{"arch": "unet", "model": "model that predicts height in the pile at each pixel", "dataset": "dead-leaves pictures: piles of overlapping shapes", "train_examples": 72500, "image_size": 48, "crop_scale_min": 0.8, "horizontal_flip": false, "color_jitter": 0.2, "cutout": 0.25, "norm": "groupnorm", "activation": "gelu", "weight_standardization": true, "padding_mode": "replicate", "pixel_unshuffle": 2, "widths": [64, 128, 128, 128], "blocks_per_level": 2, "block": "bottleneck", "attention": false, "upsampling": "transposed_conv", "loss": "l1", "targets": "height in the pile", "init": "trunc_normal_002", "residual_init": "zero_last", "optimizer": "muon", "muon_scale": "match_rms_adamw", "lr": 0.0028, "momentum": 0.95, "nesterov": true, "orthogonalizer": "newton_schulz_5", "adamw_lr_other_params": 0.0023, "grad_clip": 0.5, "steps": 12700, "batch_size": 256, "epochs": 44.8, "lr_schedule": "cosine", "final_lr_fraction": 0.05, "warmup_steps": 1270, "weight_decay": 0.1, "adamw_weight_decay_other_params": 0.01}
Rows from block 10, named by matrix and row number. Each number is 200 + 40 x the weight over its row's rms, rounded and kept within 0 to 999. All counts start at 0. After the name is the row's rms in percent of the matrix's.
# short0: shortcut pointwise conv (model.decb.1.0.short.0.weight, 128x256x1x1, standardized in use), inputs 86-171
short0.24,105,182,210,166,226,231,181,201,207,230,225,189,224,194,227,201,188,203,228,222,197,199,181,215,192,201,198,242,195,194,206,196,225,179,178,228,226,188,196,218,197,201,149,66,187,246,148,156,256,241,186,233,270,84,340,226,188,160,172,225,220,196,140,299,181,193,352,228,152,218,254,301,208,150,40,225,210,255,133,206,213,118,226,164,196,172,231
short0.25,095,224,175,237,241,209,234,258,232,207,171,204,226,251,198,218,220,204,200,221,253,248,202,203,192,224,158,186,191,219,192,227,272,154,208,203,217,212,204,206,198,172,216,214,151,125,184,280,164,221,265,201,199,109,143,225,176,205,155,223,164,255,200,234,136,192,197,213,216,315,167,230,218,201,197,225,209,179,317,242,96,208,159,222,170,298,0
short0.26,096,216,180,214,213,201,217,201,223,182,200,180,210,184,209,190,211,187,199,190,178,196,220,209,184,220,182,179,180,193,178,200,177,199,192,182,198,224,230,196,190,200,162,255,220,197,123,179,244,263,144,240,128,165,144,247,179,223,226,194,228,225,271,80,209,398,42,203,145,146,240,187,210,248,201,184,205,179,216,236,223,127,194,200,301,191,137
short0.27,111,214,165,234,201,205,220,185,165,241,183,172,168,224,244,180,205,228,207,182,186,185,242,188,202,232,225,207,111,152,231,207,162,211,186,205,221,192,212,215,192,207,214,208,306,97,172,271,174,172,342,289,160,139,137,95,180,182,231,91,273,219,262,233,206,210,206,256,248,255,248,175,275,122,198,198,192,222,242,282,171,171,138,195,199,229,231
short0.28,113,220,160,218,153,166,263,178,144,194,231,190,178,191,221,244,212,223,198,246,190,176,195,180,230,252,222,150,191,244,201,168,199,205,195,166,221,206,202,182,181,232,167,181,234,192,142,304,176,247,201,285,167,262,127,218,179,144,175,190,210,245,227,240,168,196,106,185,211,208,191,228,229,179,230,213,208,321,235,193,173,125,137,203,192,145,212
short0.29,087,230,179,190,185,186,202,199,207,219,192,166,190,200,190,225,197,187,186,183,202,192,179,198,224,174,197,158,161,236,188,171,185,219,190,204,247,213,226,207,198,202,217,255,121,107,301,167,227,240,320,164,222,262,141,125,297,206,258,221,108,125,180,308,138,243,252,182,310,181,153,231,187,157,330,113,207,156,168,147,168,262,218,128,163,270,93
short0.30,123,155,203,200,208,221,187,225,206,153,227,238,191,180,194,184,209,179,214,215,195,234,164,192,162,166,219,217,183,173,210,234,175,199,230,194,192,206,227,204,189,218,196,255,232,161,160,145,202,119,217,213,254,194,164,167,259,171,226,348,257,162,191,80,253,286,160,101,218,161,133,197,154,188,169,97,259,159,269,181,150,141,203,155,219,240,226
short0.31,096,195,220,216,184,172,202,188,203,158,190,192,205,189,185,179,179,193,215,195,206,158,200,186,199,219,194,206,193,174,202,168,203,212,215,178,210,192,202,202,178,196,190,250,154,199,173,207,128,253,186,219,242,320,242,224,173,224,236,214,190,136,204,259,213,267,320,201,66,205,160,281,185,223,166,249,155,152,93,185,206,309,172,190,212,163,206
short0.32,084,198,215,205,241,213,182,201,194,233,174,238,170,236,203,224,155,218,231,234,147,217,242,188,217,176,181,202,239,231,185,215,196,194,219,241,216,201,177,175,164,188,220,275,141,214,44,207,153,112,17,232,197,225,262,222,210,154,213,230,102,186,200,178,283,169,264,173,118,341,224,138,159,120,192,225,226,214,88,190,204,153,201,224,192,238,199
short0.33,094,211,186,212,202,195,204,184,153,194,198,169,168,228,203,191,165,197,212,156,199,225,190,217,239,190,222,197,198,204,187,152,213,208,187,192,230,175,211,251,196,198,233,213,324,171,103,222,219,40,148,254,148,181,177,239,240,182,195,148,164,240,284,126,248,222,72,264,175,197,279,177,267,295,232,218,188,216,307,207,298,172,119,133,165,164,215
short0.34,094,202,229,186,161,205,197,207,211,182,222,217,199,247,180,184,161,202,153,225,191,168,199,228,210,191,201,186,192,148,210,201,212,221,247,203,190,210,209,211,194,212,189,264,162,193,193,225,219,128,311,137,237,270,241,160,217,270,207,290,156,100,306,336,111,77,354,100,228,246,207,84,230,199,249,275,178,154,184,242,215,129,232,208,231,255,193
short0.35,106,217,218,136,164,187,177,234,191,200,278,186,235,191,205,230,213,221,213,198,164,156,167,221,124,245,219,219,151,199,177,204,222,226,199,186,190,225,192,209,162,222,159,267,104,172,232,227,202,222,238,253,248,277,198,142,290,208,227,236,211,193,185,174,130,176,193,92,213,196,188,201,228,184,284,234,174,166,194,144,188,258,171,180,173,288,93
short0.36,105,215,189,181,200,227,187,218,199,190,175,196,200,213,178,197,178,182,217,134,212,210,182,211,209,214,187,172,147,205,199,208,199,219,223,189,213,216,254,186,126,207,213,229,231,255,111,193,214,105,152,272,200,150,228,148,278,158,137,260,184,195,185,171,286,176,189,239,152,228,302,223,105,184,199,195,148,310,241,225,101,137,170,123,140,274,193
short0.37,107,173,228,165,232,207,192,203,218,207,236,185,257,186,206,245,160,181,186,160,185,200,174,199,187,193,155,232,224,185,195,125,215,136,208,165,216,181,216,198,224,180,134,235,191,194,187,196,210,133,139,257,237,205,158,191,238,184,234,141,238,219,218,154,216,293,278,286,116,196,96,203,262,242,191,174,192,135,208,270,165,157,205,203,177,227,306
short0.38,114,135,215,230,242,213,257,201,212,214,216,223,173,224,200,196,227,227,189,201,203,158,178,252,230,122,241,154,178,250,194,162,210,229,187,233,193,176,215,182,173,165,180,220,204,202,171,219,239,234,206,245,189,89,153,149,247,103,245,187,236,269,273,163,235,95,224,131,223,220,200,164,229,247,93,288,178,175,161,250,171,281,219,234,188,225,132
short0.39,101,211,195,163,216,173,205,232,204,208,175,191,237,206,203,198,156,269,216,231,169,216,238,222,189,196,214,213,192,225,189,256,216,180,191,200,185,197,149,181,180,187,238,118,166,199,121,268,275,134,183,225,167,321,195,159,130,186,177,148,323,185,266,313,231,169,162,262,214,211,309,191,133,119,263,243,201,251,115,258,280,131,141,251,210,138,170
short0.40,087,206,183,218,169,172,183,168,165,166,224,154,225,196,166,219,232,177,195,184,207,220,202,195,212,194,213,194,183,204,150,203,178,213,200,226,178,187,193,192,227,225,208,252,212,162,242,169,190,100,107,165,226,389,170,195,175,165,211,131,189,231,236,110,241,183,135,173,201,137,158,216,229,224,148,171,186,249,71,166,203,359,173,229,124,162,199
short0.41,085,177,144,190,194,186,166,221,184,168,217,186,207,222,193,227,217,221,162,202,189,178,170,170,186,186,251,183,166,218,225,182,193,182,167,209,194,205,219,189,185,200,193,116,240,163,148,221,162,10,85,293,162,326,199,188,177,226,269,116,230,166,186,223,246,84,283,246,196,97,275,126,133,262,162,209,228,225,207,278,246,331,251,216,241,285,138
short0.42,086,137,234,194,198,192,180,181,147,194,170,165,202,208,178,175,216,170,194,203,168,235,211,233,207,231,157,162,289,249,147,206,191,205,219,191,201,157,176,187,175,222,185,168,166,197,152,161,218,140,175,281,187,368,150,264,230,137,287,304,129,110,197,192,202,105,176,165,172,193,207,209,220,260,193,189,217,235,204,75,289,274,183,136,212,229,283
short0.43,078,215,205,213,219,222,186,183,216,215,195,211,191,171,226,209,205,205,179,197,174,169,204,186,218,205,188,179,182,207,192,193,205,191,200,211,218,176,201,233,169,207,224,266,134,208,163,219,263,31,214,180,195,175,243,175,277,173,178,105,190,222,230,226,177,111,178,115,224,161,261,187,233,153,206,223,183,139,286,187,230,23,214,229,271,279,320
short0.44,098,210,236,203,256,230,145,174,173,193,219,206,168,191,149,170,182,182,204,209,216,209,216,190,190,173,187,198,205,245,210,210,263,153,200,183,197,204,187,228,218,225,187,52,159,209,173,137,221,210,248,182,233,187,329,195,171,162,224,158,215,162,86,202,197,126,157,222,192,194,272,189,195,169,223,256,249,326,73,242,264,316,236,207,237,104,274
short0.45,068,173,199,218,170,202,177,208,200,172,202,225,175,228,182,206,169,187,195,220,217,220,216,222,179,177,239,231,214,168,197,224,204,179,216,196,188,201,224,182,215,188,193,261,224,151,198,262,232,0,154,229,204,355,184,158,229,182,217,154,178,236,220,113,241,100,135,196,239,197,205,168,256,158,223,246,173,272,143,236,257,165,261,290,159,319,175
short0.46,104,135,199,172,232,218,210,212,270,230,218,201,247,181,257,163,231,157,182,164,210,247,195,214,215,206,189,224,217,188,234,182,250,216,215,221,266,142,274,262,235,194,169,201,277,224,222,246,189,128,262,197,96,153,229,238,120,233,213,168,167,163,157,246,216,164,175,166,162,175,174,164,306,227,226,207,180,268,256,205,194,251,265,222,134,189,279
short0.47,070,177,232,209,236,196,219,206,187,200,229,224,224,187,188,177,210,197,224,229,184,181,188,181,186,197,178,239,228,168,190,232,198,194,213,119,220,240,172,198,196,195,156,202,223,216,256,174,257,41,286,199,167,380,169,180,153,251,187,185,155,276,118,116,219,126,142,234,225,18,265,86,198,186,207,259,168,245,136,196,183,313,220,179,165,183,187
short0.48,098,201,232,200,204,220,238,162,208,198,188,236,202,184,206,221,181,200,224,160,198,208,205,212,162,188,152,184,186,214,174,208,241,160,197,206,223,247,185,191,196,187,209,256,185,213,212,188,194,68,281,246,121,188,309,250,174,210,171,240,157,223,214,227,144,193,227,183,129,166,215,152,169,132,126,259,208,182,221,230,214,133,245,164,209,145,409
short0.49,097,188,241,183,229,176,201,161,221,307,221,201,210,202,261,215,225,169,246,173,213,199,176,205,203,244,225,234,190,190,185,203,227,151,221,239,237,187,140,231,175,246,175,199,226,236,209,171,217,140,186,171,98,223,193,234,116,189,157,192,229,107,203,62,229,102,252,255,281,216,244,338,277,168,306,248,143,213,178,118,242,192,213,129,128,204,219
short0.50,094,212,187,194,191,181,202,231,198,175,231,226,177,187,168,224,200,209,236,189,190,210,215,176,208,155,249,215,166,218,219,151,189,202,178,198,205,168,210,183,140,204,229,207,280,181,240,209,173,150,236,203,246,190,169,152,291,145,253,258,225,94,199,126,113,163,169,214,301,91,190,136,206,112,175,260,162,162,209,125,181,221,190,229,225,223,223
short0.51,115,206,172,167,199,218,198,142,251,138,143,130,169,197,208,237,173,251,158,162,191,243,207,160,226,185,213,185,268,201,226,146,272,191,199,188,227,184,227,185,176,248,228,237,189,291,241,210,264,207,206,111,138,175,249,199,206,212,207,173,152,162,171,200,186,170,215,204,264,180,256,151,144,158,269,172,181,279,165,243,202,139,226,250,101,202,177
short0.52,109,188,162,208,250,192,175,230,196,183,179,191,191,179,216,216,250,221,211,181,166,241,211,148,232,249,202,202,225,171,214,196,167,213,200,265,269,192,211,209,227,236,173,117,216,199,200,190,216,184,220,148,186,184,226,214,141,176,261,187,165,161,181,251,239,160,160,201,209,194,202,114,179,233,190,197,227,183,180,214,246,190,196,288,241,197,111
short0.53,109,218,232,151,173,181,214,236,238,238,163,187,213,201,191,171,172,210,185,212,145,257,185,193,132,165,179,211,190,183,172,167,193,118,219,225,189,154,155,159,160,124,211,169,180,165,290,143,170,190,159,183,111,282,243,164,163,231,252,154,198,221,203,211,225,222,192,175,228,115,242,233,261,218,256,217,241,178,277,279,190,228,230,205,328,203,207
short0.54,096,204,235,224,228,201,201,183,226,215,245,207,266,208,219,223,143,157,219,176,191,171,233,184,246,243,235,218,240,201,226,194,199,235,154,211,188,160,172,200,210,208,197,209,190,73,250,278,186,184,255,228,160,211,191,208,161,200,131,172,322,201,236,154,209,236,170,216,215,139,284,156,175,134,129,261,225,220,188,220,197,238,209,206,202,183,261
short0.55,110,196,229,155,223,238,234,241,246,230,174,196,211,188,218,204,191,215,202,233,186,189,167,209,220,225,267,182,188,209,158,212,188,218,190,265,208,185,200,230,181,183,154,188,228,148,196,134,148,236,190,188,220,225,219,172,157,221,256,162,184,173,167,205,151,206,186,145,194,244,126,169,132,175,194,67,159,100,148,257,191,177,187,243,204,102,177
short0.56,087,202,220,192,240,220,220,168,160,186,195,182,220,163,183,153,215,184,226,185,213,195,235,169,206,198,217,214,203,222,170,214,180,186,213,151,157,226,201,155,237,212,218,299,209,155,248,200,134,136,318,210,155,404,195,184,247,193,282,229,136,188,162,125,163,103,191,190,295,242,179,34,273,181,276,236,203,179,131,199,233,233,241,233,167,285,180
short0.57,073,200,173,233,206,237,208,162,154,182,172,163,156,177,203,208,241,199,228,202,222,214,206,250,230,189,162,160,180,247,243,187,215,225,195,200,163,236,238,194,170,195,185,323,171,136,160,243,158,58,209,226,227,240,186,166,190,162,254,132,184,290,195,72,174,25,186,212,229,207,260,0,227,194,217,305,180,221,205,254,175,125,253,217,200,249,368
short0.58,117,198,202,198,178,221,134,199,228,175,179,196,170,225,213,147,153,189,191,176,219,250,191,204,239,163,193,160,207,174,167,200,213,189,204,261,212,171,194,215,186,207,183,217,223,302,248,226,223,210,208,144,199,121,237,251,203,243,196,137,175,265,214,227,189,113,121,286,140,253,271,192,133,112,241,267,181,220,146,216,201,199,210,241,221,163,223
short0.59,081,179,190,191,171,170,190,173,226,178,207,248,182,211,171,201,239,186,220,167,214,170,187,206,221,163,158,167,202,236,197,207,194,237,204,205,163,166,178,258,176,194,198,295,239,132,117,271,246,45,338,216,199,188,260,196,188,261,182,194,237,224,207,223,86,4,77,186,261,197,226,161,209,167,151,145,197,232,189,196,179,212,197,142,168,185,261